Weights of a small contrastive image-text model.
Model: encoder norm layernorm, encoder moe soft, encoder layers 12, encoder width 160, text encoder width 128, text encoder layers 8, text encoder norm layernorm.
Training: adamw at rate 0.0012, 6700 steps, batches of 128.
Rows from block 7 of the image encoder of a small contrastive image-text model, named by matrix and row number. Rows with one number within an expert belong to one neuron, the router's apart. Each number is 128 + 24 x the weight over its row's rms, rounded and kept within 0 to 255. All counts start at 0. Numbers have three digits each.
Before each expert's rows are labels from the 100 images, of 14976, where the router gives the expert most weight on average: "responds to" is what is common among them. Only what is clearly more common there than usual is listed. The data: made-up ball-and-stick molecule models.
# router: slot weights (encoder.blocks.7.mlp.router.weight, 4x160), inputs 0-159
# up: expert up (encoder.blocks.7.mlp.up, 4x160x160), inputs 0-159
# down: expert down (encoder.blocks.7.mlp.down, 4x160x160, transposed), outputs 0-159

# expert 0
responds to: space-filling; balls: three
router.0:125119127142160112128108169159123119125107137161124140144082145130149131152101139142094122144161130129122133129096136093136147117120132147142096083144120108134157168161156130141171102121149153130127124124108099136117073126148142096077100059137122076151118152082117136136112116157125161156105171140097117159152117148151108108075147126103102162110143125106128132134108113117154134054125170125137152097168120140172136142085135172114130111131105110134086116141126141113140103181116123
up.10:205128128128110128138104128128128128128128099128128128128128128128128128128128173255128076128164128000141128172128128128128128128128128128128128128128208128128117128128128128128128128128128128128147128128128128135121128128128128128128154128128119128128204128128140128128128128128128128128128128128128103128128128128128128128128128128128128128139128128216128153128128128128128128105156128137107128128128192066128082128128128128128128128128128128128128128128128128128128128128128128
down.10:128128128128219128128128128150128128128128128128128128128128128128128128128128128128068150054128128128128128128128128128128128128128128128128128128128190128128128151128128128128073109128128128128128128128128149187128128168128128128128128128128128075180128128128128128128128128128128128128128128128128128128128128128084128128128128128128128128128197128128128177128101123052011128137128128000128128128128128128128128128128128099137128128206128128128128128128128128128128128128128128
up.11:170128128055128070128128128128128170128080128128128200106128104128066128128128128128128128183128095128080128197128128128220128128195158128161128128128128128128128128128128184128128128128128128128128117128128128128128144128128128128128128128146127128128128128128128087093159161128128120128128128128128128128128128128160128141128128128082075128087128035128089128128143128221128128128128128128128128128159180162128128128128150128128128128128128128128128128128128128100128128128128128
down.11:147128128128128128128122128128128128164128128128159194128166044128128128128128128128186169128128128128092128193128128128128128128128156128128077128148128128128128128094128128128128159128128128127100128128116128128128159128166117128149162174174128140128128128128128128097128189097128051128128128128181128128163128128123128166090128128080052106128086128128103083128128100175128128128128128093128133128183128099106112128128128128092128128174128095128128128183128128128128076115128146
up.12:128128128081128128128128128024128128128153128054128077128128128128128128128128128128128128128053128128128128128128128128128128128128128128128143139044144159171128128128128111128128128128099128056128164128128128078128151175128128128128128128085140128128128180128128128128130128128128128128097128128128128128115128128128128128128128108128113024128128206128128172128128128128128128128128128128128128128128128128039128067128128128128128128124125128128138128170128087098128128128128128
down.12:115155193128128128128128128128136131128128128128128192068128128138158128128128128128074128108128101128164128067128197146146128128128128128128119128128128128169128187048113128128128128128128128128128128103128128128128128128082095128128113128074128017174180128128128128128128063128128089128128109128128128128070128128128128128128128148128128146128128128128128128128128128128099128128102128128128128171060128128155128128128103128128128174128192128128128128128128128128128128176128128
up.13:128097128187114128119163121154128128139169128128103080128128128128128128141128128128098074128151156055128128128128128128060092162067081128083128128155183094165078128128128087128128128128128128128128181128128128165106128153117124111128128108128136128128128128128128167156128128153178128128157117128085051143128107140128128108128128056128164128159130128128157128099110128073128128121128128128128153128128128091165128128128151128163128128128128171080128142128128120137128128128149128
down.13:092128128128093190128146104136128128100128128128079066128128206128128128149128180141051071128128128092128141128089154083128128128077128128128128128128176102157128128128124128128102128137128128128128128128128128128128128128128128115128118128128128188140128133125128128160128128145140128128146128128102096128128128116106128110135082108123181110128198176128128161120068172081117128128096068128128128128147150128128128128128149128199129112128085151107149114128128120147128128103128120

# expert 1
responds to: space-filling; balls: three; balls: four
router.1:108165111160128140125145111139109118073143161171121162167163167091154165119143121135133086126162149104114142118072117106120154146129153123137113132111121095128116143112089116176138121133122151172124127138105104086135074084119137122108171090120126115083121185103146121148120119111092119131128131148130163152132133149126121141138122177124133102160169147127151124168149103084145143098138136112109113144088152137144082102115104186147165157140126156128155128126121143169129133123126134
up.10:128173088085097128128128073145087128100115147140073128185128128105162167128174093128128128128128181128100128128094070128128128128128162128128128128104128095128128128128114128146128128128128148154128173128123102128128101118128128186128153103110086097128128155128166163128128161128128143128169076128128147128087128176128128130128128128165128128160128128186128128128128106109182153084128074098128134128078148140187118128128083128128128128128128159128118149128092128128128128128086128
down.10:128128128170128100114128100128162098128128099136128104106167128094128068128095172128128097116128157128128128162206099128128174106128128136128128128128162128145128153164128128132163128128109128059128128114111169128137128128177128105128127101152128128128091101128128128128099128128128128128128128128128128128128128128128128159128128145128128105128072185125128128128128121128128128128073128128128128128128128128178128128109128128112069128077128128128098128128106255127128128128099083
up.11:128128079128079128128128092211094083128128128128090128128158081128112128093121128186128128154128170128079128166128077128128155128163128165128128128128208102128128165128128128128105169128128160128128128196128128128128128128128128128128128103128082128128128128128128158128108197149128128084119066128165121128128210128128162128128123128128128128149128128177128128128128098128128166128128133128128135118128128119169128128128128128175128120128110128100128168128099153128128128128128128
down.11:128128128178128128128133128155171128128128128128117128094128128128113128128089164128128128128128128108054168128216103128128128106128128171128130087128128092128145150128167085128147128128128076128128128122128130187128128128128128128168115128177128160128097128128128128128100128146128128128128180128115100105128128100128161144128128173081128128128083128128128100128096128128115128128085128036124157128192128128162128118128168128128128128128096128102128128128113211128128165150110128
up.12:128128128144168128128128175102150128165189098098150128098156128128128128128128157128128128128079092128153128128128128128128190149128128094128128128128128174128093082128128128153128128128128136102111077077128128128164148128128128090124128128128155128128080128103117095128128106084128101128128138128108126128128128068100137128128128157083128119128128128096128128144128149155081128199128128155128088179128107108081128128128128169104128164128128050172164128145157100128147163128173115
down.12:128107106095128175128128138128128166128128128128128128198088128140082175128128128128128132167128105104111119128181128110090087212128128086128128128128128128126128089128128128128128128128141128175106128154128128128094128128108147128128128195128128146086128128114128115128128128128128128128128128153128105128128128128194128109098171128128128183128102098114115128125182186128140128135192128128128128128146128128082167128128128111128128165128139092111128189128128041136128121123146128
up.13:128128082128077095070128064224085077095128128128128172128156128128128172087151128174128128128158128128128166128097079128128128128168168128089128128128128128128128128128128128128128167128051128128127128210100128128128094128128086128128139098128090128128128128128128154128109162128128128128128128128149128158128151128128160132128128128153128128194128128167128128128128128128164173128128128128128128128090166128174099128128128128128128128128128155128128128128089152159128128128128133
down.13:128107128171128105128128114128166128128128128128128128096155128128128068128089165128128128108128128128128165142220128128128171105128128162128128098128128128143128152152151128128128128128128128085093128128111128184140128128159128128128114100168128168128128128128098128128097128128128128128128128128120128102153128128128151163128128128081108128128069161128128098128099119128128128128075128128128157128175084128174156128113156128128088128087114128105128086095108248128128170128128080

# expert 3
responds to: small balls on sticks; red ball; dark backdrop; balls: twelve
router.3:124132158151111163135147094134119127107177124128106140178149157082127101110101113182136140140181151124116154140129103133101157169084147098135088131161113109116138158149116121131099110172169139181118096138088099132136122099171137111163108129141132162112137111142100108176126129151136141130079108139144124145118145119141100166155159139133106160144125103118130094178122148110133150139102117107128138141131098131102078147146118131166125137128105094134099105124144142131151072158086131
up.10:128128128128128128128128128128128128128128084128072128128128128128128169128128128128128128128128128128128128128128128017128128128128128128128128128128128128128128128128128128128128128128128128128128128128128128128212128170128213128128128128128128128128128128128128128128128128026128255128122128128128128128128128128128128128128128128128128128128128150128128128128128128128128201128128128128128128067128128128128128128128128128118239128128128128128128128128128128128128128128128128
down.10:128061128128128128128128128128128128128128128128050128128128197128128128128128172128128128128128167128128128128128128128128128128128128128128128128128128128128128128128128071128128128128128128147128128035128128128128128128128128128128128128128128128128128128128128113128128128128126128128128128045128128128128227128128128128128128128128128128128186016128096128128128128128128128237128128128128128128128128128128128128128128128128128128128128128128128123009128128128128128159128128
up.11:172190128071155128154128128128128163122128128128104098128128128128128128148175128128128128173093128128128128154115090128128128128128097128095128165128128172181128080128128171128128128128128128085164132128128128109128128128128128128128095100079128128159128128101182128050146113131128128058153066128128128072079107173128128081128128128157128131129205128128159128128128128128128128128128077128128127128098128145128128094128100128128128128085128128142177128140128168128150128128128128
down.11:128128128128128128128128128071128128128128128128128128159096156082079128128106128128151128128128128128183128120128128172079128149128128128069120128163128191150128185128128128128128105128083164160128113085103128128128120160128128128128128128128066128067123128128074086184138128128128128191046128128086128128128128085151128128128079128142128128128084128128128128128128128130118128128128185128128128153128128128062068172132128128128151128128128128160128128159110128128128128128128128
up.12:128073128128149128128107128128128128128128128121094128187104057128084128128066128128089128128128128128128128177128128068128128128128128128128128128154128128128128128128128085128152128128128183128128128128116128128128128128128128053090128086128090084128128128070082128128128154128128128128128128128128128167128176128128062128065182105128128128128064128128098128128151089166128128092128175128128137128128128128128128148128128128128156128128128096128059128173128128098172128128106128
down.12:128156128128060170128128128128128128150083128128128128053128128128128128128128128128114128101167104128153128128128158128128128128128128128128128128128091128128129162128029128128128148128128128128128112128128128128128128128128128128154128112128128128128164128128128128128128045186117128128128128068128128212128128073128128128128128128128128128128128054128128128128115078128076128192118128128063128128128128128124077128128126128128128128169112128128128128085128128128128088128052128
up.13:128145128091154128128128128128128128108128128128128128128190128178128128128128148128128128128075128128149128128128128075128128128128128128128128164128128128131128053128128141128128128155128128128146128128141128128128128128128128128128128128128128128172106128128179128029176128138154128128197077128128128047128095128128128128128128098128138128119193128128128128128128128128042063128128043155128128128101128128128169128128128128128128128054128128128177128128128128128128143128120128
down.13:128128118128128078128128108116128128128128107128128113128128151113128128128078128128180128128073128179190158128128062128149128128128128168128129089176128128128128128128120128132128128128128128128128066098128128128158094128156136150128128128128122128059128128128128105139128128128128128128071128128108128103128128128128128209128054087158101128128058128128128128128128128128179128128128128223128128160121094128128128150128117128128128128078111097128128139171072128128128128147128128

# expert 2
responds to: yellow ball; balls and sticks; purple ball; dark backdrop
router.2:116157152160131121127166146104101156114167146150118166103140150110151144132150148085132151083125088093099130137146126093121117151090138121188103131131106085129127118130112128168098131140160110140136127087142120104173114084137157110132173128147217125109121113118130115145103109095124141132114159121157126107135101138141104139138160170116152119063128157103128106152142143119126141125130127103122072121145145132135107107096153125119144160165066119161143162121161129140144126135134121
up.10:128128128128128128128128077128041128128128128128079128128128128067128128128128128128128128128128178128128128128128079128164128128128128128128195128128128128128128128167128128128128128158128157128171128128128128128128128090128128128128128128128128216159128128078128128084128128128128128004128093128128128128128128190128056128128128128128128128128171128128128128081128188128128128128128128128128128128128128128128128065128128128206128128109128128128128115128128128128172128128128128
down.10:179089128128128128128128128128128128128128128128128128128128128152128128172128128128128128128078128128128128080128128128128128128128128128128128068128128162128065127128128128128128128128128128128192128128182128170128128128102128128128128128128060088128063128081128128128128128128128200118128128153090128128128128128128128128097128086128139128128084128128128128076128176128201128128128128255128128128128128128128128128128128128128128128128128128128128128128128128128128138128128128
up.11:128128128128128047095128078128128128099152177128128146154128129128128128128128124128128102148128128128064176167128099104128128128128128128128128128128128115150128128128128128128127128128128193128151128128071082128128128128128113111128162128128128128128128192128128161128128128128128128128128103128128128128128128173128063130128128128128142103128165165128128139128128128128203155128128169128128145128128158128221128108068128169194128128128128203087128128128128185128128128128128128
down.11:128128128128128206128171128128128174128128128128128128128128078128131128128110128128069128111102128128250128128128128128078128128128128128099128172128128128128128110128128128128052128128128128128128128128128128128128181128099128128128106128128128128128128128128157128128123128128128128128137099128128128111128166128128128128128128128128128104128128128115128128118056137143128128176128128235128128128128128108051079128128128128128196116214128128128122128128128128128128128120128128
up.12:128128161128128128083147108128128071097148169128128128128068114128128128128128128128062039159128161082128163146128128088128128159128128128128144128128128085142128128150107128128128152128101161156128128128085095156128128128128096099128128109107128173128173128128128176128128128128128128128128115128092081166118148128161128128158128128097128113163128168108128128128086185128128128128081128128128152128128160128179128105117128157189084128128128171071128128128128128155142169104128128
down.12:128089128128128211128128128160157128128128128128128128128128109180128111154128168175060048138128128068171141128128128128114121128128128128128128169128128128128128128128128093128059142117128128128128190128128128152152187133100128133128128128126128128114128109128128128147128139128128139128128128128094091082128128128058128093128128128128153063128188135128091145119054128128128128128128091160116128181128128128128128128128128128169158093128136128101128128128128128128128128080128128
up.13:128128128128128128128128128128128128128128128128128128128128128128157128128128128128200128128128128128128128128128128128128128198128128128128243128128128128128128128128128128128128041128128128128128128128128128128128094128128128128128128072128128128128128204128128128128128128128128128000232128128128128128128128128128128000128128128128128128128128128128128128128128128128128128128128128128128128128128128128128128128128128128128128128128128128128128128128128128128128128128128128
down.13:128128128152128128128128128128128128128128128128128128128128128128128128128128128128128128128128128128128128128128128128128128184128128231128128128128128059128128056128200128128128128128128128128128128128128128128128128128128128128128128128128128088128128128128128128128128128128128128128000128128128128073128128178128128095128128128128128128085128128128128128128128128128225128128128128243128128128116128128128128128128128128128128128077128128128128128128128128128128128190128128